config.yaml
train_examples: 26041
win_length: 400
targets: ["pattern", "tempo"]
layers: 14
max_steps: 15100
batch_size: 64
Rows from block 4 of a small sound classifier, named by matrix and row number. Rows with one number belong to one neuron. Each number is 128 + 24 x the weight over its row's rms, rounded and kept within 0 to 255. All counts start at 0. After the name is the row's rms in percent of the matrix's.
Before each neuron's rows are labels from the 100 clips, of 14976, where the neuron reaches its highest value: "loudest band" is the band of the loudest frequency at the time of the peak. Only what is clearly more common there than usual is listed. The data: drum patterns on synthesised drum kits. In brackets: how many of the 100.
# fc1: MLP up (model.blocks.4.mlp.fc1.weight, 1536x384), inputs 288-383
# fc2: MLP down (model.blocks.4.mlp.fc2.weight, 384x1536, transposed), outputs 288-383

loudest band: 250 to 500 Hz (25); 1000 to 2000 Hz (25)
fc1.352 100 [106 127 140 111 148 142 125 160  82 156 152 141 104 130 102 151 135 107 106 161 104 156 125 121 157 131 129 151 124 101  99 131  92 127 143  74 113 118  88 134 128 129 152 130 176 129 180 120 123  94 123 144 164 148 133 116 134 134 121 168  83 158 208 125 133 112 123 120 178 148 101 137 151 118 123 154 140 173 132 135 118 108 109 145 112 112 128 136 165 101 156 120 136 109  97 126]
fc2.352 114 [ 94 111 138 126 147 125 139 109 134 120  87 187 122 155 151 104 163 125  95 147  99 147  97 162 112 142 108 173 134  96 133 118 181 157 113 124 135 145 128 104 151 130 132 154 132  99  89 118 122 114 135 152 138  90  98 113 102 146 182 121 198 108 170 111 159 115 139 121 132  77 123 152 143 111 129 125 115 139 122 101  96 147 145 153 113 122 120 171 165 127 109 102 133 144  94 131]

loudest band: 2000 to 4000 Hz (29)
fc1.725 094 [137 156 110  72 108 131 163 102 153  91 110 109 139 123 142 144 135 152  66 133 161 124 104 151 180 142 111 126 155 135  81 214 142 169 111 108 139 135 106 105  86 121 138  98 118  98 113 111 162 115 134 152 118 130 124 103 107 176 153 106 106 145  98 109 170 127 110 127 116 128 105  84  92 104 140 136 104 111  93 108 151 165 108 141 108 174  98 155 121 109 180 133 132 105 114  76]
fc2.725 099 [170 104 113  89 141 108 154 105  91 114 113 107 137 142 109 150 124 126 161  94 119  87 153 138 147 148 119  90 159 121 137 123 105 130 123 154 104 105 138 130 151 129 137 144 141 119 141 126 124 119 149 152 169 144 115 155  75 126 120 126 113  80  98 134 129 127 108 133 144  59 109 117 113 101 148 141 130 127 142 127 107 134 157 185 140 134 142 153 123 121 132 121 126 170 120 180]

loudest band: 2000 to 4000 Hz (27)
fc1.310 100 [ 99 132 150 107 118 145 127 117 132 144 133 108 113 111 128 147  81 119 125 136 143 122 115 127 134 145 155 149 128 119 181 131 156 188 108 125 104 143 113 127 134 143 162  87 161 166 142 161 161 107 137 120 134 135 101 127  82  87 155 126 138 162 130 118 194 140 129  95 150 135 152  97 110 144  73  97 116 145 110 118 118 105 122 106 139 166 142 136 115 151 145  93 148 123 121 108]
fc2.310 078 [110 147 110 115  99 140 130 146 131 136 111 119 161 133 147 142 124 127 135 142 131 142 139 134 122 121 151 168  44 126 114 149 137 123 123 115 141  93 149 150 103 126 139 135 152 100 144 100 124 131 139 145 112 138 132 134 114 130  95 127 224 115 118 107  43 125 111 131 140  99 126 133 113 124 153 131 135 144 123 140 111 140 151 102 139 125 135 141 104 121 164  93 110 122 138 166]

loudest band: 2000 to 4000 Hz (40)
fc1.682 100 [ 72 104 113  96  70 174 131 160 115 116 192 162 110 140 130 154 104 146 119 138 158 100  75 140 134 104 112 144 128 122 137 180 131 151 117 100 142 154 141 107 150 121 112 100 136 140 126 136 148 131 118 143 166 133 129 125 121 164 147 100 124 152 150  80 151 118 131 113 105 122 119 126 128 118  97 128 138 114 115 124 173 137 131 111  98 166  82 159 115 120 181 121 133 164 129 112]
fc2.682 092 [120 124 131  92 129 123 153  98 125 100 141 103 120 101 141 108 147 104 102  93 122 127 174 170  71 134  96 109 148 130 159 137 146 147 122  87 114  99 126 122  56 111 154  78 133 105 132 109 151 127 139 109 135 123 104 142 116 135 106 119 166  98 118 155  85 160 137 107 135 141 136 133 126 102 145 107 114 125 128 153 121 177 114 127 117 122 188 103 177 114 149 151 134 101 141 138]

loudest band: 2000 to 4000 Hz (38)
fc1.722 094 [ 89 139 158  97  74 161 167 167 133  95 168 134 123  97  94 135  80 140 141 100 181 106  87  93 174 118 130 187 132 103 139 151 130 120 104 137 124 126 122 125 143 145 129  93 146 148 159 100 146 135 127 145 123 112  90 111  97 170 149 125 140 143 133  85 169 159 132 126 124 104 127 118 133 128 114 120 142 127 111 160 165 119 151 140 123 139  91 105 167 158 151 113 137 118 124  96]
fc2.722 092 [127  93 106  89 108 119 107 105 109 152 105 162  91 102  84 154 128 132 118 120 137 152 163 134  84 156 145  84 111 183 139 116 114 112 121 113 106 138 125 126 128 117 118  88 153  91 107 101  97 134 108 115 109  94 130  96  82 132 119 123 167  87 174 149 110 159  91 157 121 100 127 143 153 148 137 149 152 131 143 140 123 144 128 135  94 125 156  99 137 102 203 127 121 133 172 119]

loudest band: 1000 to 2000 Hz (32)
fc1.720 099 [ 93 115 156 125 140 125 127 136  95 114 143 115 120 128 119 129 149 108 128 149 176 124 127 137 150 137 144 143  89 102 108 146 181 113 113  92 142 149 106 153 135 180 142 143  79  99 127  86 110 135 132 170  63 136 136 126 102 139 101 169 125 149 101  96 148 133 101 124 155 102  87 131 134 170 104 122 118 141 140 143  99  96 104 116 137 113 122 196 169 144 145 129 130 132 124 127]
fc2.720 095 [ 97 105 105 121 137  96 108 135  68 136 143 141 138 127 106 145 132 104 142 149 135 142 150 123 108 108 133 147  81 168  94 113  97 132 131 108 102 101  84 155 166 135 131  81 125 101 128 115 146 113 156 137  98 123  97 147 140 151 145 116 129 129 145 147  57 166 152 137 147 149 142 124 122  93 148 103 127 123 105 104 136 124 141 158 117 116 131 125 165 124 170  61 141 144 106 127]

loudest band: 4000 to 8000 Hz (64)
fc1.168 096 [ 94 108 111  99  94 156 144 138 132 157 129 113 140 141 148 131  96 170 140 119 158  89  84 130 106 122 148 122 181 117 149 143 154 130 133 106 133 165 150 123 106 136 112 135 117 142 183 111 152 148 125 146 176 101 128  83  90 136 190 127 139 144 131  97 197 146 115 101  73 104  92  85 141  87 119 121 148 127 145 108 164 114 178 121 136 201 125 123 123 124 163 144 166  84 127  78]
fc2.168 089 [112 106 112  81 138 148 130 130 130 135 130 130 126 140 155  62 116 129 118 129 102 193 180 136  95 119 127 119  95 156 144 139 146 152 153 116 122 128 107 137 105 128 155 146 110  93 141 122 141 139 115 119 116 123 148 142 116 150  73 131 188 129 167 159 119 121 108 178 136 139 137 138 124  96 142 103 126  90 135 110 105 170 130 118 127 116 163 113 150  96 180 144 131 122 100 111]

loudest band: 1000 to 2000 Hz (37)
fc1.337 090 [139 150 135 113 135 163 150 129 127 127 178 120  81 124 140 143 136 140 112 111 108 139 138 128 168 134 108 121 100 143  99  94 121 115 141  94 139 156  95  87 132 131 127 107 148 117 114 138 136 110 134 139 109  92 100 135  97  99 124 112 139 140 155 132 181 206 111 142 140 145 121  93 150 130  95 101 112 151  93 100 115 114 138 114 159  85 128 134 169 158 174 118 190  78 147 111]
fc2.337 084 [111 108 112 116 122 142 153 107  99 112  94 121 137 120 133 120 148 104  51 127 101 126 114 137 147 118 120 165 127 113 109 136 115  97 139 113 136 130 122 117 137 154 113  91 137  82 130 101 110 109 179 143 145 135  45 123 165 109 157 143 115 125 118 117 100 115 168 134 140  96 115 157 114  81 154 137 125 115 154  88  99 150 122 143 107 125 104 139 130 118 119  96 105 192 140 112]

loudest band: 250 to 500 Hz (27)
fc1.227 093 [107 165 144 162 122 179  88 129 145 114 143 135 164 140  75 154 127 134 138 122 110 145 149 150 144  80 130  88 117 159 137 126 139 171 121 134 130 143  80 129 108 169 159 104 154 184 113 116 142 127 116  63 144 135  66 112 138 116 144 114  68 168 123 139 143 132 127  98 118 128 147  93 133 118 129 124 128 135 143 166 153 122 104 115 104 169 168 147 184 156 145 125 156 176  91 149]
fc2.227 103 [132 156 108 124 115 145 126 163 150 119 127 141 106 130 136  92 105 136 111 103 107 119 130 137 147 124 122  96  87 164 106  93 103 107 101 120 112 159 139 114 112 125 124 148 120  94 144 136 180 159 157 108 159  93  96 131 118 138 113  93 154 127 134  95 102 101 112 132 147 143 120 130 106 128 103 145 127 159 148 137 139 112 108 101 130 114 118  64 120 158 110 135 145 133  77 106]

loudest band: 4000 to 8000 Hz (52)
fc1.16 085 [116 160  93 143  85 130 146 116 121 132 155 119 180 115 134 145 121  87 123 161 123 104 136  98 181 134 132 122 134 110  92 148 147 120 128  82 139 125  70 121 107 182 170  79 126 116 121  99  95 100 136 151  86  92 128 145 123 111 127  76 113 127 146  97 153 117 141 107 146 137 136 101 158 109 121 104 174 168 122 114 101 110 135 108  89 115 166 129 174 114 140  90 115  85 109 135]
fc2.16 074 [163 123 103 116 110 113 105 117 113 110 132 197 103 131 135 119 133 149  72 146 126 164 148 114 118 138 135 136 126 124 154 122 131 126  87 119 138 188 115 161 124  96 128 112 154 109 117 131 126 108 162 153 121 144 171  90 137 104  76 114 129 132  74 121 145 153 139 128 140  70 103 116 106 118 150 147 173 135 148 133 119 107 116 133 138 123 105  85  72 117 106 114  86 149 164 109]

loudest band: 4000 to 8000 Hz (54)
fc1.155 107 [149 170  66 127 102 103 157 149 158 130 114 138 167 162 163 146  95 142 112 116 115 107  87 105 121 189 129 137 132 146 130 119  81 121  92 131 114 110 132 136 126 118 132 148 130 115 110  68 128 146 161 140 114 156 110 140 146 154 145 110 138 150 137 121  92 120 144 142 131 129 152 140 150 130 152 137 132 117 107 104 119 156 124 163 144 142  78 168 153 107 106 119 109 136 146  77]
fc2.155 089 [128 108 114 123 134 148  96 110 130 149 137 106 117 135 125 159 119 122 147 143 138  97 115 136 155 120 126 109 121  87 113 110 145 132  92 125 104 138 114 100  48 139  99 142 145 120 107 129 113 111 157 151 130  98  86 137 123 151  76  93 141 117 130 119 142 117 169 126  87 129 121 146 117  85 133 158 125  99 109 135 104  71 151 111 109 152 164 124 102 136 136 157 116 157 146 111]

loudest band: 4000 to 8000 Hz (69)
fc1.14 096 [105 131 142 107  73 143 113 112 138 104 112 141 141 105  95 154  98 109 123 115 138 121 132 129 135 149 122 127 148 114 156 148 141 123  92 118 110 159 137 103  88 123  97 132 117 168 106 113 147 166 134 154 126 121 127 131 102 118 135 140 115 141 134  87 126 132 125 127 107 142 123 134 147 111 130  99 140 139 137 109 137 139 155 155 118 153 111 162 118 116 128 122 109 129 106 140]
fc2.14 088 [167 118 119 109 100 139 131 126 148 105 157 109 156 138 126 181 138  94  99 122 137 134 153 133 150 163 120 164 140 112 118 156 127 128 134 149 135 146 188 111 189 137 126 157 124 106 155 104 149 129 108 129 114  96 124 151  89 139 117 157 143  94 107 139 172  85 107 122 141 116 145 153 119  86 114  83 119 103  95 163 132 114 132 141 120 103 129 100 137 131 161 119 149 119 115 137]

loudest band: 1000 to 2000 Hz (48)
fc1.564 105 [134 131  76 121 112 134 116 152  96 130 172  91 131 130 136 112 101 157 119 136 140 157 141 154 120 106 137 124  78 173 133  78 158 157 124 107 135 185 137 151 137 157 129 111 111 150 111 139 109 100 114 107 145  96 130 164 123 120 137 121 137 144 138 177 146 155 126  97 155 165 132  84 150 131 101 107 119 155 108 123 144  79  80 136  98 128 166 117 135 159 131 128 141 136 141 136]
fc2.564 106 [144 157 130 127  96 118 107 144  87 109  94  92 160 145 111 167 131 123 116 128 137 103 156 119 129 124 165 134 101  95  96  97 113 134 182 124 146 121 116 105 124 189 103 132 108  63 134  79 149 136 116 139 151 139 135 146  99  95 162 108 120 175 157 120  82 174 143 126 159 113 149 137 106 177 148 101 120 170 117 128 131  98 114 133 140 122 126 165 125  84 122 177 118 103 133 156]

loudest band: 1000 to 2000 Hz (34)
fc1.613 097 [127 146 150 128 140 159 124 131 131 144 152 122 136 139 126 129 134 140 121 160 147 155 116 159 137 123 118 130  94 181 124 126 127 143 149 149 131 118  95 105 135 146 146 141 117 121 135 112  83 151 165 136 118 141 101 103 154 120 109 105 117 143 143 112 139 119 136 111 142 101 112 116 145 178 117 146 179 108 109 154 139 118 120 132 113 148  94  98 142 142  91 171 145 148  88 128]
fc2.613 106 [171 146 123 157 109 101 111 133 151 111 119 135  94 140 142 167 137 177 117 105 135  97  96 135 131  62 104 137 204 108 107 113 119  96 147 106  98 123 120 122 175 119 112 136  95 147 121 157  83 175 124 136 188  82 144 117 134 173 152 140 110 163 117  88 143  98 149 127 168 103 120 148 106 137 127 132 131 152 125 134 143  90  93 120 116 116 114 159  98 145 160 192 120 125 102 128]

loudest band: 1000 to 2000 Hz (42)
fc1.383 101 [130 149 127 110 100 145 100 140 111 125 167 144  94 109 128 130 141 141 139  99 103 102 111  96 154 117 123 144  83 125 152  94 163 126 100 145 138 141 138 134 129 136 155 139 138 108 155 145 113 123 138 114 103 121 113 144 122 124 174 168 133 128 147 135 182 149 134 123  96 148 102 132 163 144 108 114 128 142  71 106 130 150 139 123 142 120 154 152 131 117 119 126 116 142 143 152]
fc2.383 104 [143 124  85 134 116 107 137 151 158 139  92 136 175 138 129 137 129 109 128 130 121 110  72 136 132 102  90 163 137 133 124 112 105 124 143 118 152 123 130 132 110 158 164 132 147 119 125 151 148 134 130 119 170 134 159 167  88 110 116  89  83 136 157 116 102 146 125 128 154 126  95 119 144 104 131 116 127 174 134 123 141  99 141 133 137 137 125 157 123 103 127 142 114 117 146 149]

loudest band: 1000 to 2000 Hz (26)
fc1.361 085 [146 137 118 105 116 153  86 149 141 142 127 128 136 113 142 109  76 174 111 118 100 157 113 120 164 161 151 126 116 181 103 134 121 112  91 122 113 181 180 130 122 172 148 174  89  97 139 154 107 126  98 120 137 130 135 155 117 151 104 129 143 136 145 124 134 107 111 115 103  85 101  97  90 113 132 138 145 112 132 116 108 147 122  58 152 111 152 132 110 106 108 121 132 142 145 136]
fc2.361 077 [112 133 116 154 106 138 141 127 140 112  97 122 140 139 120 126 108 131 164 125 154 128 109 131 166  93 100  95 116 125 118 103 112 140  93  94 135 150 165 141 110 136 137 128 129 161 141 147 137 115 137 108 173 140  80 146 101 155 142 150  99 139 122 142  35 114 118 122 119 201 126 104 155  89 151 129 134 102 132 128 137 122 132 105 128 114 120  82 130 129 160 148 143  93 139  97]

loudest band: 2000 to 4000 Hz (28)
fc1.574 097 [108  99 145 151  88 169 142 150 151 128 186  86  83 115 147 145  97 115  89 126 151 105 109 114 141 120 131 155 113  93 122 109 168 124 150 135 137  97 115 117 135 161 135 105  93 136 147 117 146 111 140 141 151 121 121 101  87 134 130  93 138 134 158 107 164 150 134 170 139 131 142 150 139 116 135 126 153 128 139 136 163 111 145 129 143 156 146 139 128 134 207 172 135 121  85 116]
fc2.574 105 [ 79 116 145 107 125  90 117 131 114 107 119 144 120  85 108 119 154 106 139 128 112  80 149 109 103 150 136 123 129 158 115 123 126 171 119 119 121 135  86 137 108  79 128 142 135 104 137  85 143 111 111 111 101 114 131 139 123 168 107 115 120  99  94 136 119 111 133 170 125 136 155 114 127 154 175 130 129 118 157 147 161 112 141 127 127 167 133 134 167 127 149 110 115 178 154 174]

loudest band: 2000 to 4000 Hz (28)
fc1.617 091 [111 135 149 110 106 106 152 163 114 152 131 102 136 120 124 145 152 129 117 143 137 148 127 174 111 116 137 140 130 140  90 155 116 119 125 143 181 128 133 149 104 132 160 110 116  87 125 126  92 137 111 135 136 105 119 133 146  92  90 148 141 112 153 153 141 160 141 113 140 110 136 131 148 142 135 166 155 123 119 137  96 109 117 174 131 136 145 143 132 129 115 113 103 146 118 175]
fc2.617 067 [130 151 118 130 128 121 154 121 140 131 132 133 139  90 136  96 147 131 157 132 125 115  97 112 120 137 126 140 159 134 140 144 136 126 136 117 120 105 112 148 127 126 127 103 130 151 120 102 132 120 134 109 182 153 112 119 118 141 138  90 122 123 107 120  91 147 139 115 124  75 116 153 133 171 152 121 114 114 144 129 113 131 130 101 115 116 146 210  85 122 116 132 133 136 143 122]

loudest band: 500 to 1000 Hz (27)
fc1.602 098 [106 161 134 118 121 140 106 109 142  75 128 129 152 110  83 137 154 137 143 125  52 171 116 120 125 112 130 112 135 115  96 141 126 151 123 139 131 100 123 144 118 159 101 146 130 135 137 140 121 123 132 109 157 115 147 102  99 150  91 107 123 144 155 137 121 127 100 146  95  80 115 123 132  54 120 137 141 155  86 131 162 143 150 160 110  91 136 127 116 122 134 121 144  98 158 141]
fc2.602 109 [ 99 104 130 155 114 123 151 147 146 124 160 153 144 108 133 160 138 133 116 140  73  94  87 164 114 100 119 115 111 158 115 161 103 108 125  95  99 156 152 136 150 150 110 126 158 104 105 111 166 146  94  92 125  97 119 159 147 143  99 113 155  91 108 123  36 126 102 126 108 104 141  95 126  97 165 129 122 117 120 112 161  83 114 105 131 145 130 123  90 127 165 127  94 151 107 138]

loudest band: 1000 to 2000 Hz (28)
fc1.549 093 [ 90 141 122 142 118 147 146 109 144 101 148 139 117 109 138 124 109 164 138 130 137 119 123 108 150 120 127 123 114 159 137 140 121 104 107 165 180 122 130  95 110 144 129 151 107  94  96 129  69 136 156  89 129 128  89 111 167 134 129 125 103 133 142 122 147  96 123  76 136  87 133 139 126 133 121 155 155 112  82 141 151 146 113 134 137 151 121 137 121 124 116 106 137 106 148 168]
fc2.549 088 [ 80 110 141 135 103 134 128 144 137 120 122 109 132 130 142 161 125 125 153 124 122 179 116 130 140 133 142 117 109 153 146 114 137 111 139 125 152 109 154 137 153 131 137 116 135 153 115 106 121 132 151 127 129 124 130 140  97 124 159 100 100 107 153 125 109 129 140 128 124 148 118 161 179  96 132 148 138 186 172 147 124 136 125 107 148 178 157 160 161 204 150 143 153 119 134 145]

loudest band: 4000 to 8000 Hz (64)
fc1.240 099 [127 110 113 158 141 116 105 109 130  88 123 194 110 150 137 120 172 115 133 106 112 175 155 105 139 163 129 109 126 112 151 118 155 116 117 145 105 128 117 109 122  95 122 136 122 129 157 124 142 122 107 144 141 138 121  91 128 152 101 188 131 144 145 133 133 155 104 102 111 190 102 110  99 104 112 128 128 101 178 178 144 136 134 132 130 116 143 126 129 108 120 118 118 127 148 141]
fc2.240 100 [ 93 119 115 140 122 143 139 132 115 151 164 202 136 114 148 167 110 142 127 117 148 152 142 130 144 109 129 152 111 126 137 164 132 151 151 140 119 127 172 165 147 135 150 114 113  89 110 129 186 133 162 127 173 101 170  96 109 129 192 103 122 136 185 112 173 132 143 107 110 112 125 130 179 161  87 106 148 117  97 139 116 118 119 162 126 107 115 105 149 143 126  79 134  81 117 129]

loudest band: 1000 to 2000 Hz (46)
fc1.498 102 [ 84 136 147 123 125 171 149 154 137 158 146 114  99 130 124 143 120 122  60 111 177 164 158 144 159  93 135 147 101 118 114 126 117 122 144 157 139 175 123 139 143 156 144 151 103 105 124 136 121 187 142 150 134 159 126 186 117 141 128 128 127 164 110 140 159 141 108  98 109  98 118 145 129 119 109 122 184 135 131 158 160  95 123 125 152 138 144 139 157 169 159 151 172 150 147 180]
fc2.498 122 [122 134 108 120  96 125 148 178 133 110 125 138 121 133 125 148 182 115 137 141 150 118  89 113 125 138 126 120 164 111 145 141 114 151 113  93 119 112 138 122 153 128 103 150 119  82 131 123 180 158 134 122 112 162 157 107 151 138 169 109 103 158 202 143  98 113 114 100 143 136 159 162 109 122 122 105 146 143 132 160 140  46 132 127 125 149 106 152 143  92 118 113 155 147 147 130]

loudest band: 1000 to 2000 Hz (50)
fc1.570 104 [136 133 166 102  99 138  91 100 125 145 147 146 107 111  99 143  93 172 125 132 129 177 140 154 150 145 134 155 115 177 171  95 148 160 133  96 135 148 106 140 153 133 146 114 167 130  91 115 130 107  96 100 126 131 132 140 125 124 129 156 147 143 121 135 178 147 101 115 155 128 189  63 136 131 114 126 105 136 128  86 115 115  60 109  97 151 133 103 175 186 169 114 121 133 100 144]
fc2.570 091 [157 153 111  84  99 103 152 158 107 153 130 150 108 145 133 151 156 153 110 127 164 118 107 119 120 166 122 170  90 143  83 152 126 130 142 129 152 126 131 122 105 145 127 117 130 103 143  82 128 116 137 131  94 124  75 141 102 111 143 141 149 102 146 124 129  91 178 120 130  56 150 133 143 184 122 108 119 141 152 154 125 124 145 109 143 149 135 182  96 140 145 121 137 137 134 151]

loudest band: 500 to 1000 Hz (54)
fc1.123 103 [118 134  97  67 119 156 100 176 130 127 138  87 113 112 121 160 125 133 184 132 177 102 116 107 135  94 151 125 112 103 116 109 116 159  87 149 146 159 124 157 152 116 149 138 128 129  92 125 112 141 181 128 135 121  85 118 166 139 132 108 100 135 146 141 155 139 168 111 112 141  83 139 131 138 127 134 139 119  86 163 174 128 117 137  77 155 122 136 134 137 125 163 125  94 118 116]
fc2.123 112 [150 125 123 115 141 133 153  96 114 117  95 143 149 108 124 144 164 131  91 159 128  88 121 121 109  86 161 146 131 127 156 113 131 114 198 138 137 113 137 131 154 157 112 139 124 109 106 173 119 132 106 134 158 119 185 124 141 122 121 119  87 119 115 129 123 127 123 157 138 111 156 146 100  66 136 118 107 109 150 137 127 101 102 147 111 112 113 146 128 143 127 140 104 126 128 112]

loudest band: 2000 to 4000 Hz (33)
fc1.244 091 [ 90 120 136 146 128 105 124 164 145 121 163 132 131  89 122 145 103 133  65 122 175 135 110 111 125 149  94 117 120 123 142 159 173 177  92 102 125 143 165 145 138 114 119 121 129 133  81 154 165 130  99 114 140 150  82 123 114 133 152 131 137 144 148 134 132 103 143 120 136 101 155 152 120 118 102 130 109 121 122 138 106 101 137 115 108 142 103 122 124 137 157 148 134 156  92 133]
fc2.244 068 [125 110 122 103 139 156 152 136 137 111 113 132 158 125 139 141 119 125 118 118 136 135 164 112 120 151 128 123 196 121 150 127 149 163 123 137 151 105 157 139  93  71 132 165 120 129 154 117 126 141 114 133 128 151 119 132  82 148 154 101 141 135 117 155  67 123 126 151 125 109 141 121 122 177 134 105 124 148 104 159 127 134  99  97  88 122 135 140 123 120 146  68 137  53 131 146]

loudest band: 1000 to 2000 Hz (34)
fc1.34 100 [136 117 162 104 149 138 161 158 104 147 187 144 127 119  89 134 152 113 126 169  92 116 116 135  87 146 153 133 118 127 123 118 150 130 105 103 157 170 122 138 139 147 148  84 142 111  74 104  71 123 132  87 156 144 117 115 151 115 124  92 129 171 169 161 124 113 185 146 116 108 142 115 135 109 128 139 119 151 108  88 128 131 101  84 134 125 107 123 142 117 146 141 167 140 120 143]
fc2.34 104 [159 121 119 174 174 160 110 160 123 129 107 123 116 123 132 167 146 135 109 139 155 128 156 120  96 126 115 174 106 107 109 130 122 122 111 122 138 162 173 116 155 113 104 179 112 149 121 118 133 152 144 100 127 130 160 156 149 107 185  95 160 137 143 152 104 124 138  90 113 131 141 127 151 173 138 170 133 181  95 135 138 120 150  66 142 138  94 143 127 111 156 154  86 156 143 114]

loudest band: 4000 to 8000 Hz (72)
fc1.285 094 [149 106  95 134 164 107 178 123 150 130 115 150 115 115 137 143 103  46  90 130 101 178 113 108 158  91 163 154 142 160 107 108 108 140 120 115 125 113 126 140  88 141 114 141 106 116 133 135 130 156  98 115 148 116 122 145 155 142 108 135 130 118 146 163  97 130 125 115 137 162 157 111 109 156 145 117  74 122 136 142 131 151 103 104 102 136 104 150 160  99 103 142 153 132 127 146]
fc2.285 084 [134 114 167  94 146 106 105  92 112 119 113  85  59 154 133 138  98 125 123 120 127 130  93 115 139 116  97 118 111 105 117 109  94 147  67 123 104 108 162 158 125 146  98 102 161 141 131 116 106 105 125 116  72 147 146 121 127 112 159 140 119 117 129 132  98 117  84 140 141 177 130 137 151 187 129 162 129 141 152 160 129 128 165  99  89  98 123  80 114 140 173 117 145  84 102 129]

loudest band: 1000 to 2000 Hz (29)
fc1.335 100 [101 128 129  80 102 113 155 141 128 139 163 126 125 113 123 160 121 151 142 124 124 143 143 122 134 127 136 110  97 116 148 123 139 118 108 113 139 123 132 123 102 140 138 178 162 138 149 130 118 144 156 128 136  95 104 108 122 173 145 146 126 120 102 153 180 154 148 138 117 112 113 181 125 116 125 104 164  96  95 113 132 146 159  98  99 122 141 177 140 129 137 141 118  99 116 108]
fc2.335 106 [102 164 126 161 148 145 159 153 129 126 125 123 137 156 136 137 173 143  73 136 110 119 144 150 147 170 143 104 137 129 163 127 110 140 167 119 129 128 132 167 117 158 129 119 137 107 127 152 113 162 146 155 155 131 152 125 177 121  67  88  89 107 113 161 141 135 128 146 116 155 164 107 142 105 132 150 129 108 180  88 128 114 127 146 146  95  90 130 169 116 160 164 110 144 160 121]

loudest band: 2000 to 4000 Hz (35)
fc1.518 092 [107 100 151 118  88 120 132 150 163 133 129 115 123  94 123 117  82 154 104 140 158 124 116 128 136 138 122 126 114 128 154 170 167 111 122 124 158 134 145 102 185 129 144  88 135 149 115 147 180 157 109  89 115 119 141 121 114 135 135 160 131 137  91 129 182 125  89 132 164 101 155  87 105 110 112 129  91 151 141 123 138 118 110 115 157 141 116 114 111 120 174 109 134 147  98 140]
fc2.518 062 [116 120 153 116 140 136 111 146 120 107 103 142 129  99 149 166 135 142 129 157  84 107 125 117 102 145 131 126 130 103 118  97 138 148 142 140 111 116 130 127 103 101 137 119 120 143 139 134 137 114  95 115 147  83 119 122 146 144 142 110 146 121 117 130  56 160 151 132 130  93 147 120 115 154 143 114 121 143 127 116 130 130 110  85 121 122 126 147 107 126 161 114 143  94 142 143]

loudest band: 500 to 1000 Hz (32)
fc1.610 098 [132 135 118 145 144 151  94 123 112 125 154 144 132  95 131 133  97 144  93 119 154 113 148 151 122 143  89 103  73 136 113 132 200  95 118 108 135 137 145  96 110 148 137 119 129 148 128 143 100 118 123 134 112 125 133 142  83 158  88 143 102 120 141 153 138 163 104 124 137  85 106 142  89 120 114 118 108 122 123 139 135 103 163 125 143 107 100 119 125 118  82 110 133 144 126 125]
fc2.610 104 [136 129 144 140 124 137 105 116  97 126 146 106 137 112 139 123 131 107  72 111 147  95 107 133 121 127 136 129 164 137 130 140 125 128 133 102 151 102 189  87 190 106 155 138 143 136 139  98  54 115  94 116 123 123 122 132 149 110 119 136 115 145 155 137  68 112 156 160 129 111 125 138 130 125 134 162 119 148 152 112 145 170 128 118 119 146 115 137 121 138 141  90  67 135 104 110]

loudest band: 2000 to 4000 Hz (32)
fc1.333 096 [105 179 151  94 111 153 170 150 123 103 116 113 168 171 141 157  59 167 144  99 163 155 136 135 181 141  87 149  99 140 115 147 119 124 120 148 152  74 113 144 104 116 137 149 138 133 159 107 134 156 157 115 119 109  79 105 156 156 158 145 138 123 145 147 143 134 128 138 143  88 143 151 144 114 131 122 141  98  96 122 146 153 117 130 160 141 113 147 119 119 170 134 149 121 129 136]
fc2.333 096 [141 113 131 120 116 130 129 114 114 154 126 119 101 135 117 126 149 163 133 136 147  92 102 134 143 140  81  49 126 127 101 168 126 123 124 136 128 125 106 118  94  76 102 138 151 152 123 140 124 127 119 178 123 129 125 106 122 133  97 136  97  86 144 106 153 139 145  99 135 122 143 174 118  65 145 183 140 124 132 134 123  70 130 108 132 153 121 103 125 100 121 174 112  82 137 117]